{"noise_aug": 0.002, "vocab_size": 32, "encoder_moe_every": 1, "encoder_subsampling": 4, "decoder_norm_position": "pre", "decoder_bias": "none", "shampoo_beta": 0.95}
Rows from expert 2 of block 6 of the audio encoder, named by matrix and row number. Rows with one number belong to one neuron. Each number is 128 + 32 x the weight over the matrix's rms, rounded and kept within 0 to 255. All counts start at 0. Numbers have three digits each.
# up: expert up (encoder.blocks.6.mlp.up, 8x160x320), inputs 107-213
# down: expert down (encoder.blocks.6.mlp.down, 8x320x160, transposed), outputs 107-213
up.35:157148127128113113127112131110133108148152121130121123119107126106110147180147139124096122128144152114118141104135140102140121102121134115123126188109105115140148156142157118141133132140194166142124119125104123159117138158114148141113083138146139080124130125143110123163126127133099101122147145148127133122159128119111102
down.35:121132105147149171142157119162122062170136122121175180218133157167151166116158083129092100106129088128199119133143098133152142096102111161073141096097176142092141119112110164146124138136097114126145163105147111139150110108109139105107129109131147125153133143143143175089084118134075150026140125160140162189188141083089109
up.36:134138138178131107109120092130143146127093112115155098082099146115101122130140111140112101111141146108146110156137146146100120092129140108134112149103114106148138110109090079121140093123123133165133128147111115112139123152133130144113103158170142135098127132163141105123113190155076148149089105078113140132152117094124122
down.36:123171137127115140127114114193109119145127097102134152137138132118156157114148116120136128142121167157146128163145107122123131146164126137129134155123110102116177116118128130123099126132111113094115111150131128134120120133126121157129123122164103130145129118153160124130122135139113152103159119127125127096094133156111094
up.37:124147155165145119121123116138121117121136103111129112134137152145109134144131147128125121119144131127139148122118130104103119111143124132119105140167112126120114120107113109132115129118155138136107137162088128110149141142100116139116142115116132141101136120139096105134158154150096126175138109123117106154167108110101090
down.37:120128157142092132173110116103154113123115079130179090082143145133123149160128122144153126121103103125133136139150123143137124120151136122145136140146149123118130150082117124119115139126134143120127124124131107144153128135127111155138110123146132143103172125122130099164125168124133149124132123099162131171124117148111113
up.38:140131137151112136121117110133095093124113122145129110141122137123115152145128123121132126114146113105146145146165121141156114132149135133147097144130135141134123119123109123160108126145161091116146091146123111118141107156116137105145117125129149126108122115138127161122128130130113126133149131108124094147135100093099110
down.38:119162182152138102161104142155170120190145145158153116130131146160133137121146122145147078066125106115124188119138118130108146114113182146114107126179137132143107112126107153124124131149150121083137147129144083127131115177138127115169129146113110098116142120125130085131112122129122127132141160133106161105160099121176122
up.39:132130116146116115086121150148125114149121141129164125111126134143105128169114137107110135120136158106129128153137141125114101103123128107126116142116110129156140122100135122125120109119144120119108144138137146135112148162114116118108114127142142116119148108149110114125104132119115129158149102130142111128126136123114130
down.39:140124135126133135142191184139134101154129123129115103135149144149144127150122131169139157143143116127122104109130151101099150152133124160139141129120121103089123147100113150147094142131129125142152126145106121127150124134123109141112088127123151120135147114156124130150155112147079142106132081127092104112111131121131122
up.40:140151130157165124125102145121109139122107155121162111142120152147121126141142098118111136117122126138169122099130106135131106104142145127116086163137087128155139115127095113124107103115131127180121112135119095139125127146131114149117141141136136113101130110161122125139149156137114142097145125086111119132155137106123126
down.40:158112124132134158112096113103138113118104097112124088100149123116125106136119119137116147132115126142117130123108123109120133102137146106130099153143113166109131105105153143132116153136110114104091123126143173099103156116127138123120090102108143138153112129100136124114102083118155117129096099132137088137116097151139142
up.41:160127106162125166127111058142099194073086122162128133177090167168131142153141101094122108143128079092129165112119173108114116140113159168092090164137102119123159082092162139182175104118123119145147177200115109217127094127080110140130094134184130152079129160143080153174116079182093128178159129128187138181149167107124105
down.41:088150154141064115079178143109137085151133145176090121092105131110081177130121167137180151065121173203107138113104158177106125166114161098157128097151161106106085101144116094134137159128113112122129111100139119063152127152162126099152110129122130122196087150110126134153133096112114050132060113090086132093150103115139132
up.42:169130117123122130107145174114115125093117110139159085097095137098143147131124091120126144095149121147127115132154146126074099124120136101107140128156100108133130149118161125158142112121140137141171137124106118142122112137120113138107101100160131133124131130154112107132156188182147110174111100118138130121141146107147121
down.42:138144135136106133111165142114080145095105125169105100103157055151122135106150156105120110104164133097139096126112102118152148107155070195140112131124115124158087123098187127127099152127132170141108133144136106112112112135119140140140150121127134160164109134156135133153090102096124133108160125132135128103088132133145098
up.43:157160107132122130072114121178106137125129145159171083130084140119103136154154104113125151102144109151137161121119120148107117129145121092121117129122109134149135122099180153115160089189146120174205089128083112116119070141130120127091138157144142131136127101148125154137152144151123097167134102109098092092134120112136121
down.43:116129144121112176116147103148099119103203125138130169165149143117114118127115095123110150177170112101136161095143120110164091109098115102171114114120136133137156136124128107139133149113097076157181125110137117093102141160116134137092115137139133145110066111144135122147132136130129071125090120129127099129139134136129104
up.44:131144163138152111138121147116122116118129088126123110111111141128106105134141104129107109126138122135106139134147159155129116112145148115128112142155117104150142135123108118133125135115147142165142111155123122168130155124127107154097108103115140105112144116146086144148096137117133152110109104077122129114151124086119109
down.44:119113119123113200101133129117065089094162134153105110119161163151170086081147106112095133116136122127160153150116178107097147132146100119163121128100103098109121199122117065167127169105127118117122157111114139110119153129113145067063150098152158115163134128095157079105078083114134146126134100083149101113111139139125154
up.45:132144138133110115108120121172129142147141102130133142121103131148123157149125120135099125113165126094099126135149109138098109117118136177159110117159119134142112125135135109140144106144141111147126151158122126139165123098153143140132113150132150129141152093135091085124109135139104124144135135092112130097126092122133129
down.45:130135165125148075128108129139181140129121094108109165121122120093088165122084114123111123179141106125097141111145122145134092136078136095143132069151088109154117121164100133132112095110122130137114141151172094098144094108162113107149122111146120130133108124138143165105167102111086115183146132135114158082171128128160109
up.46:119043072031085191253163084006237080045199165139035184203209010092215074054126211176178232086123000201000148082084089131087180229149089072192209065000190156031112188231220228180090197174052032129084073075230215057102138036110218086228168000136015198141000168060183088079100000000182000177000146150056027104029145197149198
down.46:108208124100077027130076123140098138113102082089139132111065139140096185194137002111098115135068127155197128140138151140180201098160185152035194128115154126062141124077193166154104166140091155056083132132104082174126107167171142170123125196208044112160178211177074138164105180152143194096155139148177184169168255176100124
up.47:146160159139131092105081125129132156126092101122160108128122119121117124130147132098116117105132126140171150122144134172110104109113147128131083131140078112138128104092101086109166100106152116150146141148076115170123134142157113145078128145138131127133150100150116118142106135143104134116146115125140157130142138106120117
down.47:156130091167110171105131120109087167144143138152136151128169145100162081104129105107100146156142120122163147118119153128149125128120125067144118121123126112119141123142125113118152158097156080134106130116120094128121135112131131137129143142101121122131114081090171150168144131109167151132107117121103087094093098084125132
up.48:111134091126015176011142194166079186103133077095091153097039183122202119068158158082088108162167093022158100100124191131235143084137159110202127151106147070160156142131096115131097142135154065140036079109023096141045115104130233169120133146163122096145170101099157178139118094170150165125069095112162071125062156102003150
down.48:170105196192103131230065166141155123172188065255211046167136187171088129104044039172146113162099166255126183060157138202090169147167157101162189167162120205041089105217147000103054099192033173093150167203134121118141097170210117123138172059130032064173154125224152134184176125156058046178178074120096186140151190128190122
up.49:143121115146125152125099148145106142134150134136128147141116134144105129143139139129120126126150118108152135148127150130105130139130139133133134136129112137142132110128130137142115121148145132137156139140120133142126117151129123121119111154123141116121143155137137132151125141117115131142109122117112110110139125120127132
down.49:165119101138135124113125145143121111143123115104123155090096107120105145121177125137131124093153137128131126126139153092132118146152095129116104108106133115157135106123137130118123151148167129159086129175109143107147120112102148104142099096123135132123132103109124092133108134111132127126146159114120126162097123131132137
up.50:141146121161146132119123099124107143128113137137140105117133137140116127142132139109104125153123105109136131111155135125122111117147153136128093122118108130130103116138139111112170118114124136152139111152136113133141115138126149124150105124146144117112102108149115126130137136139101110131126148107134123151149146129112102
down.50:135135090128129168109112107144114093111130125127101181129123133145128131084120130124120157151148144131127130103137109149080102142177117104115100139128100111089165110176143126141145134126101103122121118150121126145135110111134117134114137134122139150146190106130141121138124093124125132123118108132145124112132141113112102
up.51:142152135111143111129109130157127113103099148142134109139125129120125158139124147098105116114151140119134119127134105092117125111107131137143121124130101138143144094142138140122152111132139150134133105125127120112139094150129138131116137140105122157123134125097133134124137125122114119152137138131101106104133120114122136
down.51:109137141113158134124126160149168155112147110098114119178126158151113153147131113150131121119094148123131128129115125157133138079102119163096150127156124138142086147117138170120123123156087151122148149101130100104134169123116162146119167110096149132162127165138114137119135121116148130154084154146127114142116119134168118
up.52:167152162155147104101084116094087153131156127174179068093088139136084139134158113114095085108174110101151163108168156136148121106099179114135070146160108109154139100084104072155139101133162133144134100178100101133156146150127094146104101149158168118130131125165092133144105145196102119150103096108123096132140162097093064
down.52:138117090156129150151112143147105131175192147136116125113120153166131151133149116142101120115157106108138106102129110122133164160123163137126124118122135157099126111118143122144134097151151074095127164148119108173098113119125144115096161100135137100099151127116102099114139139124101120071113188131118146138127179115107124
up.53:130135148153122105116091120140099114120144099146138123094123145105127136137133118122113080110123130120142138126133135118152127134144146107135108143117122123158158131125109100118136117130132120158127136132124104144129118152121108155097139150121134102138138112161112147131107154141088124132132122124125116142148112110109120
down.53:121148101139129156147128129156136143124130101122142133154117116126106193089120102140131084148119127142128072100107144143124154124137110086171132152098154144114143119125115164147119119120124103155165109150100145149113132133101114120156182123119112138094135151120125144134112125161126121130156108139098111146122127122106149
up.54:149124146143104147135122141153131145085139117134132121141142123139141120146123145154128121132137132141121134140127139125151133132128137139140121145144142134135121121110136127096141113115128096148123138127130109157116101148129143118110092120128140149096125118137154142122122122172128128138144151135113128153139134115115118
down.54:111097127093125138147134109102179117172159132136168097087135082100150126148132151143110170129139147132101119128127155123143094142122149142113132133149115125119096114158125076120101109117163105145143135130123105117084135130119138118139132110094136097134091102156118131161143128147112114169133139126111109094109129121131101
up.55:129152138116127097095106146148108143147150121130118114126119179114113137126133151103103130136157118116107123109102145124125112117112153130178128135140115075120135125125139132133150120141161143131102151143108102111128128156136125151104073154135146120105177116147105100143122152135122100146146134123124124140126138111073112
down.55:177111128080135142187118162162126102121138126098131100138114153100210174127157175122128107106140119131184176152167089099146181099155089127165178098175179144176067187097101119136153164132122160191136108078104093097184143145103141123085199142086105146127163110126115115153119129132112130135167159141160155157107066120118177
up.56:180135181233173060113151135122106126151162213255203130097114120090114183168140135076045035135229109143227128151195169141112128126106133195167132164153106083160158158089115139162116139212109065131164069241110125121207094179151112153126126181171134151142255113140081090217081147176114101117168109124099157077162089100120083
down.56:099206076255202000177067119255179026012106058096205255128125096199000225128000000127093238255000165000029000119097157230227080150165107076167201139077201150118255016086144200198216086000081141172042069255076055161070000140255089030242065255170252156049108071204058255138114212232100147255255217242154234111255208249187128
up.57:150125146142146136108138139106100128129110112152150091111116125104132143135136133119120080120121153105134127121119124121101130111144138144121119136132140121124135116112148133109120121123140154149131152137123119131138146154127115116099103147109151131147144124128109115134133160152125129134141135141133080110136131133103118
down.57:100140135097096140103132096089100117131119116120114181143092077118131095165132139095101135171116147117126146113134127147138099129160110144110133110113106127123124143130167105103115132151164112147076172151149133163091152103121116126088107165140121170160112124134169155136146141101167083079121122119179117097138109104112111
up.58:144157138125130114106121116136133142121133102137129124144114136118143143118136123116112100147143137131133146121145114114110120138112126161128121135121095143119152132092118123141139112126144138138117159139130144125135123147117126129126124153119141146134141117139107145149119148131112152132137141110152133117132114129101113
down.58:094139146131123134117144123117100171143157179137101159107122118125124142146111152117131100123126175124113133132131161112105131132103107123109108146125123138159130141134142107129101126152128102094135139135130128146149132127131138149142126137153143143157108127127144135146130126125115104111139113151145131113117125099106125
up.59:141171158174138078079093124104096133137119154154167121109106169093082144131132090103085102080163128112170159147169103153117138118104158172134081157134114126139170093091109098147157102112140097178148119156100102171139136143127114130118094144128151118139147119147091164134101115162118113139102088083161129092158128125114103
down.59:126133150138157125114139145147133114170117120136117092116118127135148133139161112131087098095114112120072098118136093128121135129114162120107119140157127143129096127157093130139093131128163161117137146123162153116135158133123121124129090132121100152115139118118113142139156115122148140103097144119129112111121117137132125
up.60:159117120139151128135113145183098137149165145160136120122149135128136135128152131178127109127141129124102116122129145101107094132129132088184099157128117134153126158110124128112117126152140138146151126150103088136122118136119084120144132123152137092159119136122120104155154154140123104142160143096103149140132106102122112
down.60:124131102116131136185118151147126139126139130133119124133125165121156127156121110123116121122107148137129138145135115131122142126157156127153151090137127143148137115123091150134130119120151137131134118113126116102153077149140094145102091160132154149114168137134123106151158170127129131106100116151104149163121152139123099
up.61:094164152148104131128103135164115135139096152154179102101125136109100140161133151135109117128170137107146150085159165116158118131122120123172100113146106099140120083113150130116135108150120153124103107136121119150126081141120106165122117159111134144073149121158088136159109134116131125129163118120126121117138115114107125
down.61:136138126092096144085095080137099125126149108131149121124127155137138132122143141150120129131126128145156172127112090134122146141127116131145178131116136138096131157189151133129071189168202090080132185129099118126094120122076172099116151118178121162158134155123147099115102125133117159139042105113059099098021105105093105
up.62:124141154158143086104114119154141120126129114107154103115114118145123129158147155128095113119158143145122157100106112126129126111174164136121129171121127150148135118121094109134147114115141138126174134142116130144136140144138132140109128128139135112131149128147119143133115136116112101127134124135103098133133133109086117
down.62:123116134122138111139108115141141091124152079160112130116165155141136146092141111157153120156101110136116126101128126148119121161151123147158156120150137151114122126106093157132135107128096153119089101120129126131114132122144127146145117104114115146103135118120099090113096147157102127129147120126138126134158144189140192
up.63:111125108079188153046159135153057134105101184127094255066166161070128069020156126131126145156109255062131038104050144055066157213123143040155145139069166099099163163117246115161104172040071110119102145087086155171116169087170211164123194076125119083120110062091129109062097103100154149189061190110079105088123160139140130
down.63:145074156169127140221180165136178207180207107184095068142121141115108122152059137109077092112123111121102230132177158247152080138086156114160125150170122179116092116223113141082112125159113136115149161149160211074126083165113002158175066122131067105195120120160195139195201039093082000091141081158175057128142096180072134